Rows from block 1 of the decoder of a small spectrogram VAE, named by matrix and row number. Each number is 500 + 40 x the weight over its row's rms, rounded and kept within 0 to 999. All counts start at 0. Numbers have three digits each.
After each channel's rows are labels from the 100 clips, of 14976, where the channel reaches its highest value: "responds to" is what is common among them. Only what is clearly more common there than usual is listed. The data: babble in 24 made-up languages, each with its own sounds, syllables and stress or tones, from a formant synthesiser.
# conv: 3x3 conv (decoder.mid.1.conv.weight, 192x192x3x3, each kernel summed), inputs 64-127

conv.152:487499479447475448514545424472512511470455422522500505521466491506499528500567492507487454461550491482484456481488466495555533508516506462575472441505579504508513533552472475451564469518509469
responds to: voice: high voice; clipping

conv.165:486552483495469496460518470506534513486518466506590443460491471550558467460455499510482457512427496465487463521534485576474596475485491493523562538405465501535447480533523498459583457474494463
responds to: clipping

conv.135:506519513522572486554539511475462515463466511483520536501521524550542543504556528500507503503568489545469489515524548534506536511508514501473448458471581469514492534566466431483518538541561464
responds to: voice: high voice; clipping

conv.9:418463579537526500517493471596564574548452501534602496528495534493534540595474562521449477552451540540514449460545447467527461532562496450528527521464539503570623477552484509547481544555549577
responds to: mains hum

conv.70:373518468464559504517550469499453464565399473480499489479537498496492497555538453457561522409446484443539528532501565453569524476541588427499518556579494453515480524456509458501524534466442574
responds to: clipping

conv.114:451510559474477480442449566493498428532462425549595459373489572530481502559597526545452461477524461435517565549538493481458445485499474503524457499532448461457452474440498459536502506470450497
responds to: voice: high voice; /s/; clipping

conv.14:529549476474498447514504459456507523500539514446495524502525486519507405486567448521500536526551440517538563499469489531566507567521481513544490426560543462414575460447485440519493537479456449
responds to: clipping

conv.15:446514519496468502464520446517424535494494562466525498457490422513486540524404515447490474528519450550480399411491504534457529499542539475535538479463494481502499521517506500469553499519429576
responds to: clipping

conv.179:532488460558538467478534528502476505587435536404460477496515399532584530518481508523484553502600479520517496510525521542481532466478440603490536515508471445483501452522515509500509465519529458
responds to: voice: high voice

conv.4:585493458489476487506486495455501517495449640488435459516473500527528506484487491491524461560566532484572493486565502498504580502513497462539486502534517504490551517469516495502531507519465497
responds to: clipping; voice: deep voice

conv.12:477535508500534513561463509511516574530505516508472589510561581482543580510547582575464552578537524589503501490486466478539476485507481464532484459489464618518494505553473544480496524586570471
responds to: quiet level; thin (high-pass)

conv.145:550558490479493458478546523513508588535499500480472414554507488464547424440460445430472522493489466485622498561527476554507476524446524476472591531485514459476510516470482435465432442445546491
responds to: clipping; /ts/; /s/

conv.61:492438498506465406401465558499505448507557470495495468506486596512468463572514481528441585442472453466567518537535458546520498531528444556485477511541439484445522559459455468543485567440470460
responds to: clipping; /s/

conv.122:521456486592501464503487480591577475558444516545498474403474508563499506561474522461564530503484508530424472468573418502455485482524492539574498567478498518530547544528496517597487559482487473
responds to: voice: child-like voice; mains hum

conv.182:481490565484496459495474505470489495473621481473624525504542525497486476637533555592454507489528461535509538526483523471552506562511520472526441453475548508456497500500485449514470517513473497
responds to: voice: child-like voice; clipping

conv.154:566479487485520508508520420454464528424498460529514527458399474484456537437484506501418507524475502478471429453501502461592463525487529464479495430495569487516539412471509394497450496548520506
responds to: voice: child-like voice; /s/; mains hum

conv.89:464478499537511456512448492441443551600468514511466514532539511554560513479560486502527555503484478491522494482455554505442506456487492554551512486452482472463474605520457475538554435525481484
responds to: voice: high voice; clipping; mains hum

conv.91:466518479492492492562554493533513592520463643508587504527474445487492489491437466513567512478486528489495471535553475521552491499541522504474514525505603488529546451492510524475463491475533533
responds to: voice: child-like voice

conv.137:447512498488526482463504518490515564464512531533495507484518577443522475511447534478459484570530462512452468550451490422521453495550487552458472470534470489525523377470520540489455528538539513
responds to: voice: child-like voice

conv.96:475554494488508473498454533461533489452585536457547442406530570484515455449498463518477517476501411497441582511530458511474511554580460505523530441463515469425520502466471447479537572466487423
responds to: clipping

conv.45:480509519531617510506509502496533578493501521467500501442454504523488518460482423466540594510461494526559487477486476519480496493440477559493501476526450519544482415488488516352502503458486509
responds to: mains hum

conv.140:408486495467539435484482534485484542482574492474489492566536470492473482521575500528521583465527472477564496539485495500419549508449481515500543436448464532443451562538440548546474500463490481
responds to: clipping

conv.178:533528448493442483530510485478531508486614487451523490529474503535573447463360489512525474477568459461566444528468474512513523505547457522446532453502386538485552536545445491488527511529520530
responds to: clipping

conv.5:493529520514536545551511488496446535506494522523476479507513483519521451415449477559483556520493529444491509500539524525558486471485535517447509557416520431542489528466511453569493419454445576
responds to: voice: child-like voice

conv.134:533550494534466482432516449506514448486493465471538503454449398503474495550497444481511559456526503507505507513556550497493533558489481573496506523569435457512522438450508466519519486468450480
responds to: clipping

conv.172:547488432526555544479481487499568473513482562542433464538484515524514506490413496424586478550497494499523486487518524497422482483492485503440508430445431500516568496496479565505519491434463517
responds to: voice: child-like voice

conv.59:508419530500473501500459510476495495530543482583546478463471533473407474470529499539471550503415496476415489462557491520601495492538511506435505490505547487520532434503517456468466648503474487
responds to: /ts/; mains hum

conv.93:514513507472423522503521532464542458408512498481557504505463459564556480441516483553535499543588480532461489478503589512500529544532530370477493476459508500493513467480444477492528504550528466
responds to: clipping

conv.117:418485566565594503454453559545534452466531527529645475401485491487458527569509519595426490434518496504433521460571464524410529575488532487510492503473463483509455487527508471526502515465452441
responds to: voice: high voice

conv.79:477505486506507479443535545464491487462601508521546525504501453484437508491545495517470473475593453489608493574479544518587522562420552533475518478541472515482489448454500466435485456527455541
responds to: clipping

conv.22:487491504471505477566499503485486491488474484495550540491488509509451545453581550471407447479448487542464541456497477554382551486479482552490498462525567471463503484526480498529553485481477445
responds to: clipping; mains hum

conv.55:490579495521499478453456491473451555462505298542459510500474585551488485549526516530342489492574512487533544483545485539463518503474484513483512520509425411517457496508486487478512461527541519
responds to: voice: high voice

conv.163:493480482490519523475490495491467460554454526499530428487555452534543448488541465469483501485443491465518449481573499611459574518531503516523531517423473428499465496451542489499536464433416565
responds to: clipping

conv.11:541492510507537532514550441577463501504484516507485513457490425462457506495479464468516501565443578486507477435491527480410482485458504515482494500460476535543455476565542520490488455529430506
responds to: voice: child-like voice; thin (high-pass)

conv.80:517519426474519492543468492490473553499534463418478484554493479513583515350459496477565431433461488469545525572482507501527488479498473469602533503522407510523525473477504539463517404501545509
responds to: voice: high voice; clipping

conv.187:458519537500502478408524397455545501445446480556528461479433535516451494534547474426434547500534464485488477452541501509561477512523495486560458482518531482491535463482445494446527512501462471
responds to: mains hum

conv.78:468498603539583502514533478555540542527459545541610483566462510539476538638439499522519550504475478521535462520566462465525496549546501558460470489491551470547573427498481460492486539516516534
responds to: /t/; mains hum

conv.104:504380531539505527537475477527504481574534475494522494539566460531543451506496508540489565459501520526500472488531514530471547518479457462479480562397421433538467544462519530547450428437490497
responds to: mains hum

conv.2:455441507537454547537505475506439487446437471525481439545518413497493424490455419483491563507504535502478468465530517479482509448452548435462466502498492464518506478519560604499506507481391503
responds to: mains hum

conv.74:449497494563536490501556490498583472513450463460470485529431440491486541469467556472523458453520542509498480478481506501526488538459473491460554505470600502508473473536497540484488473536473476
responds to: mains hum

conv.63:393478553524527514492474419514546475450507481491549531532473568502450473527516492469564478498410526521490538434504496505486495491471554396461450499583505556545525527492451455468469615535436523
responds to: mains hum

conv.106:480481547444505470521496544505483567497571570469561505458532582496517527514591510582480545473539454484443498539495459505548471509545474467532476475468475515474424492509469471520462597482520473
responds to: voice: high voice

conv.10:516493499475502565514568534495427529516498543457515474573536475523547433388515482495441582460558513537522490499441567499475502425492491378526489545470474504482455488489568575482487404429466524
responds to: voice: high voice

conv.1:528517529521523481522454546470505563448608539474537449523420522508404485430484474520490474450488493453501419501449485573480502507439539434465551504493497574483483440486490480420492498448422457
responds to: /ǃ/

conv.111:534548511480467431466490493489551438524535498524486473523568483517478437475510425447506452421532503475539582503510505519556485537488477502520536524505498357450534513422435449517542531449482450
responds to: clipping; /ts/; /s/

conv.81:452496456541465432448413517476502563549503432549508471425474492513497483583545389537474592495458492487493520513544490476567520490510452526539546475571479485464469508487480522557516539501462397
responds to: clipping; voice: high voice

conv.166:416467529523452528409461489529468487464552499510494432453485503490476425649456405560479467516512500451453441429543483469534502548554523565497449513501515413512455392439508416497544512506459532
responds to: clipping

conv.64:426426518527513514509581488481486510455515461536556541509496522511446524489548520525528526451591525559505491534448559510478552619539527460408547498515482482482493468495488567533478503510503542
responds to: voice: high voice; thin (high-pass); mains hum

conv.183:424547516479464430423534429471454494462499452518520500612517588463441544528595512432461476531523484551518571468449517494480491509468442564517506469493535534484465567495504474514519531506486422
responds to: voice: high voice; mains hum

conv.149:619469465511497502420555557524486436501454440600440521487505466517512539539569552480520539534568498496491523555568620490456472521460449530465490503584603469506501447475486425590507480511534499
responds to: /ǃ/; mains hum

conv.92:439562540552445523539461454508534498532526487452472455509529464563513408464535441525484534496502477486526511506473469549522529524493475445504551480543512490438489505504477516489579460467407521
responds to: clipping

conv.190:485499481527470514498497441526478466478505482516445425478463490553541396500477435437556448429459469474525515510623503561507525492556485486512553534528526476470494474437485507506586547431524534
responds to: clipping

conv.132:438477566474510454474506470526540481553468451479562491485529511510473503499493516536492519519435540490466572454537453473461483571470472521436439541457575483536486501516495452495466515466547486
responds to: voice: child-like voice; mains hum

conv.138:523476523547510494553488542449512482542533453490504561531452530527459471456562504542437536528578497511523510519481562489630526555479566472538481519471531508452589513488518505520480467478468583
responds to: voice: high voice; thin (high-pass)

conv.71:478423544511507538412455488477526449442513540555565405462501463488446507490505447513489487535483521459489436447519435493502490535540587453496464449462478535559546397504541552484459593542416441
responds to: mains hum

conv.26:504561501492518483468570510522537525445485547511570496495446480502496508480447465460552462488489442479500457547522501519498532577553481520378495471471564457452492416516477453536496489522510471
responds to: voice: child-like voice

conv.54:557528513489448465500534544556451455535520494538494527512555478491539471549485531489526587478494491526563534564519548500452495489583471467446549492556532441471512579484505476567501521493527538
responds to: /ǃ/

conv.66:471501519503508506545491491572487481560476508484510459557637455500555487613428528515486373509495509549458483480496477491451494482572439503573518488486514465483521618534505481688510470487470493
responds to: /ǃ/; mains hum

conv.144:520424554459489539450479502567535455508414450517474465484514424532535503529403517510551471539426479468526438525554445507533490458487487556544505551488525506572589536497506521488532460501490565
responds to: voice: child-like voice

conv.121:446503563472480522621446515513531545509476535479564459512401546554468537407491524555503519515422495482462516482482479549492429456491526405560515512455437494518607441505513470416481439490490515
responds to: /ǃ/

conv.41:542510529523554543488519489490522475445486528573522537466446476503488496559459467609485522548505552489410428488505570474489475514502540523488420487448519485513540489516534485525423462530487532
responds to: mains hum

conv.102:466470478520432474488462380425442573456487498512502502542493526479469475501575433526455489568534542543451513418497457483599482482519581512552547501481527497554549538481523547455469517485520540
responds to: voice: high voice

conv.8:517437552479502449510486534468501461502464404503432513557458446510490514484529490505472541531505475521561439512477559519520530486437422439478528526416332531500479478483467473483499450485506472
responds to: voice: high voice

conv.142:541590496455558523553453459479534468504448422519426507509548494519451522475500511486529553460549474556425510467541496525567461498463540494493498515542566544485510547496504550536544419508521497
responds to: clipping

conv.177:489488491522562497460506590555582491537437469438496431543521509556464507444452535535482468511479478558589476578486502518481509493403471493481477596484499499509533451537452481479463457508468490
responds to: mains hum; /ts/; /ɪ/

conv.40:487522481493519452531469519488448490517533511541460550479471499547479513570516507494491453559498476514456377444534489555475568480532485514475475436545509566443539512493450503511573545545449466
responds to: clipping

conv.46:541519428524499520539516421506525512489515457505463542481446441474450517449434505493560524525529564466471492476453489494500514552512546556488520511514541569510444546486545564450496497459516477
responds to: voice: child-like voice

conv.82:503504463475501537560484472449517553457546551483477577486543478530537577433493557509473550594483516581505492487457456471478517512499464510509502444498515587499482504603475528481526532563512442
responds to: voice: child-like voice; quiet level

conv.157:454486484452479493525429499443464514450439536492552481577446468497451495463459548440409457426428476529501502508513474525386540541495529396498529494437470479525536561518480556523493524478462512
responds to: voice: child-like voice

conv.53:509486542482421484485507481481488489483507496529610524494545602485443483526579479507413496495497528509398575509557456468474491557617500387529484549490578431496517518501481458555526539494493490
responds to: /ts/; /z/

conv.35:512513503505508468520470593520464481477575535493498475488519477566481450489511478580399535513527478577490530554447535509559561534514512506603506504504501485438467458472506571507521460479559510
responds to: voice: high voice

conv.128:566556512546443456556505496523532518552443557423507531519449488517501496466417484479534531546527478477506466426466489431521440500568472511536556502566440481527564508503518520415505461471498439
responds to: voice: child-like voice

conv.16:425455520483509506458501503485451478469531476502556478492492564492477515480462491512513462527511463494510455459498483520523515496488548515511545468478440506469507456528496505477562553484430531
responds to: clipping

conv.162:405533502485493491459487423563485487510517537477553458339474460488527522478466472511569586484489494523462545467513385491536479524494468511530476555491438528459416472550506525412519490515501524
responds to: voice: child-like voice

conv.24:544462491521459538641470511496533518444499553512440543537501476561506528444509562528484485508504500466412427487478502525534481486529517441446533492429514453509483492508526474536493434478478548
responds to: mains hum

conv.126:495465496466540474500520474479404432474496524558509498391525498461524457514473504531564505479505479467410480502541492485557497505532540507498449506526572474488483539484495448514506561454483529
responds to: voice: child-like voice

conv.76:489527520498531480547496447495557524452482509531459589496462526523525604520496613539462515585555491578480531490487442534504560479515469481482497432481484577516495511635457490504500496624508447
responds to: quiet level; thin (high-pass)

conv.136:507497549502518482435498618475543458507499466541545476430520458519509488553517500522456429498644523513539494500490631499477568503417497494558494501504479522491442479511480510521495420465520502
responds to: voice: high voice

conv.32:493485541489528463460517532521480492533542444553518453574473502503451430562563466494580467429450436453531521497510550532451530510502516478438480498511515469420534504446495524495464516453418574
responds to: voice: high voice; clipping

conv.161:485498526513513460503459507440476554492523450516584534591438564474466505505537550547472470508536455510504570511517478482481559547504475526544515516475489476502496461456466407480528464474529519
responds to: voice: child-like voice; clipping

conv.153:488476417443428515456491445485448479529522468518559519426525484522485487549553491509559571514474482498470491412502508502404555536453463422520482451545494533479372504461526496574494586528455408
responds to: clipping

conv.181:468463590537521559502472501561480476485483511576498480464510519497525443598406480533486458528559501545448474463546550516431482514563532477543513504468375503496485530485541517659527511456502514
responds to: mains hum

conv.176:565456447510476513415477448512440438551460488491512438466503482499466490514465471471523442471502522442492470454566545567550521501475565530492454564490482423491508519449567464491522475458501530
responds to: clipping

conv.98:491506479495484453457481467476456506516483517435494491463495528489473459533471444483527581511420479446456542428456380527579482440504492581483445467561472475484490495466509502426510622499424501
responds to: voice: child-like voice; clipping

conv.148:581457464493527495528495534516456491458500464545472595456465510546486529533514494493490471473431507452568440535490519499454457439458533452435526523503436472592490426516511443493517499559604518
responds to: mains hum

conv.67:529451460496488490510504468500433455548520571437490453481477400529497429459483426497504543436488488450434451421575555544522529480482545488522466539483479404499505508434562541475517518452418572
responds to: clipping; voice: high voice

conv.129:476478486475481444532450524481471504554440509441505519504545488575482512503549554506434497508600449536470520517571517476476484463519455424580450534516445511454527493521489498514522408484461477
responds to: clipping

conv.160:575483506467409520474513514461462477468516484529473503510534486437468496449528480521469483560576514501433494511488524481559538540524561405493499453610465533467477509511504564573527518499503494
responds to: voice: high voice

conv.56:432478482539535488489484484437539581472540495479533478563466483503463503494510486439445403507543501552522497464493451520515558457450563502472439492479404512457510458492487574400474479468478459
responds to: voice: child-like voice; thin (high-pass); mains hum

conv.33:439444457493480495519501494513488505508452472537489518488490512450527490517532516478546526525477512483494451505546501526501459506486472557438543474453485486517410476522502451568497566480499419
responds to: voice: child-like voice

conv.113:420490641530518477491459484462492519455542559460560411533490561480478446538541501559461438484507504520466385495502513534594506487504614486510519529449420522553483492539466553497527534553440443
responds to: voice: high voice; /ts/

conv.170:545445535478496536501501462508463541463530505565465551474451557497459500484575481516529457545453580502453427498483543502539490545488577475449550441520581549522569469525534482475471581554435579
responds to: mains hum; voice: child-like voice

conv.19:529409488433462499489502459436438502509443515477485500454484477455445489464540500466501530511494453511542475509505507480545552508538473543554548499508460483488462446497501532476519512472431554
responds to: clipping

conv.88:515529533531491523533471506504533560453555601436403493543478532482534450494457467551499510463432531471516501508507454474515512533526453544512561506508501541526498520546457496415500550525498496
responds to: voice: child-like voice; clipping

conv.29:595498422478545457419500494467462490492549472510447510501543387530501476412482460422510585488505468514566458532458550555448566510456462535492522456508481508464429486489488537421541458470480456
responds to: clipping

conv.173:474455525443538506535584486552479460603444486498480462437568494459481503483536464483523548478445509496456530466487503486454451414481448466479452565484556473498504475499526475436460465486505555
responds to: mains hum

conv.57:425522518483486446466463509523460523555568468524513469554491461518583433490485451492523564441477461495531546530556503596503501484499479486486489498523491413490473551409438444463537555414522581
responds to: clipping

conv.58:481575476490468405432503409528527484548518436464579471520580401522515507579418492514471539479530506479515494475569483474402520511481445577539510526544495536417498516474497542496498425484477466
responds to: clipping

conv.109:494501439498549537479542484490397488470551524479501481466512460459463435486477449498518529466498541487543549423470487541528486520423531560483511484542517485478483447461579492475441519439457462
responds to: mains hum

conv.174:542458575522502513460521616449514449494454503589524445487475480523529560481557522490473487518584508546513503522525562544508519446438501526496500460492431532499485444512474498479492402502527542
responds to: voice: child-like voice; mains hum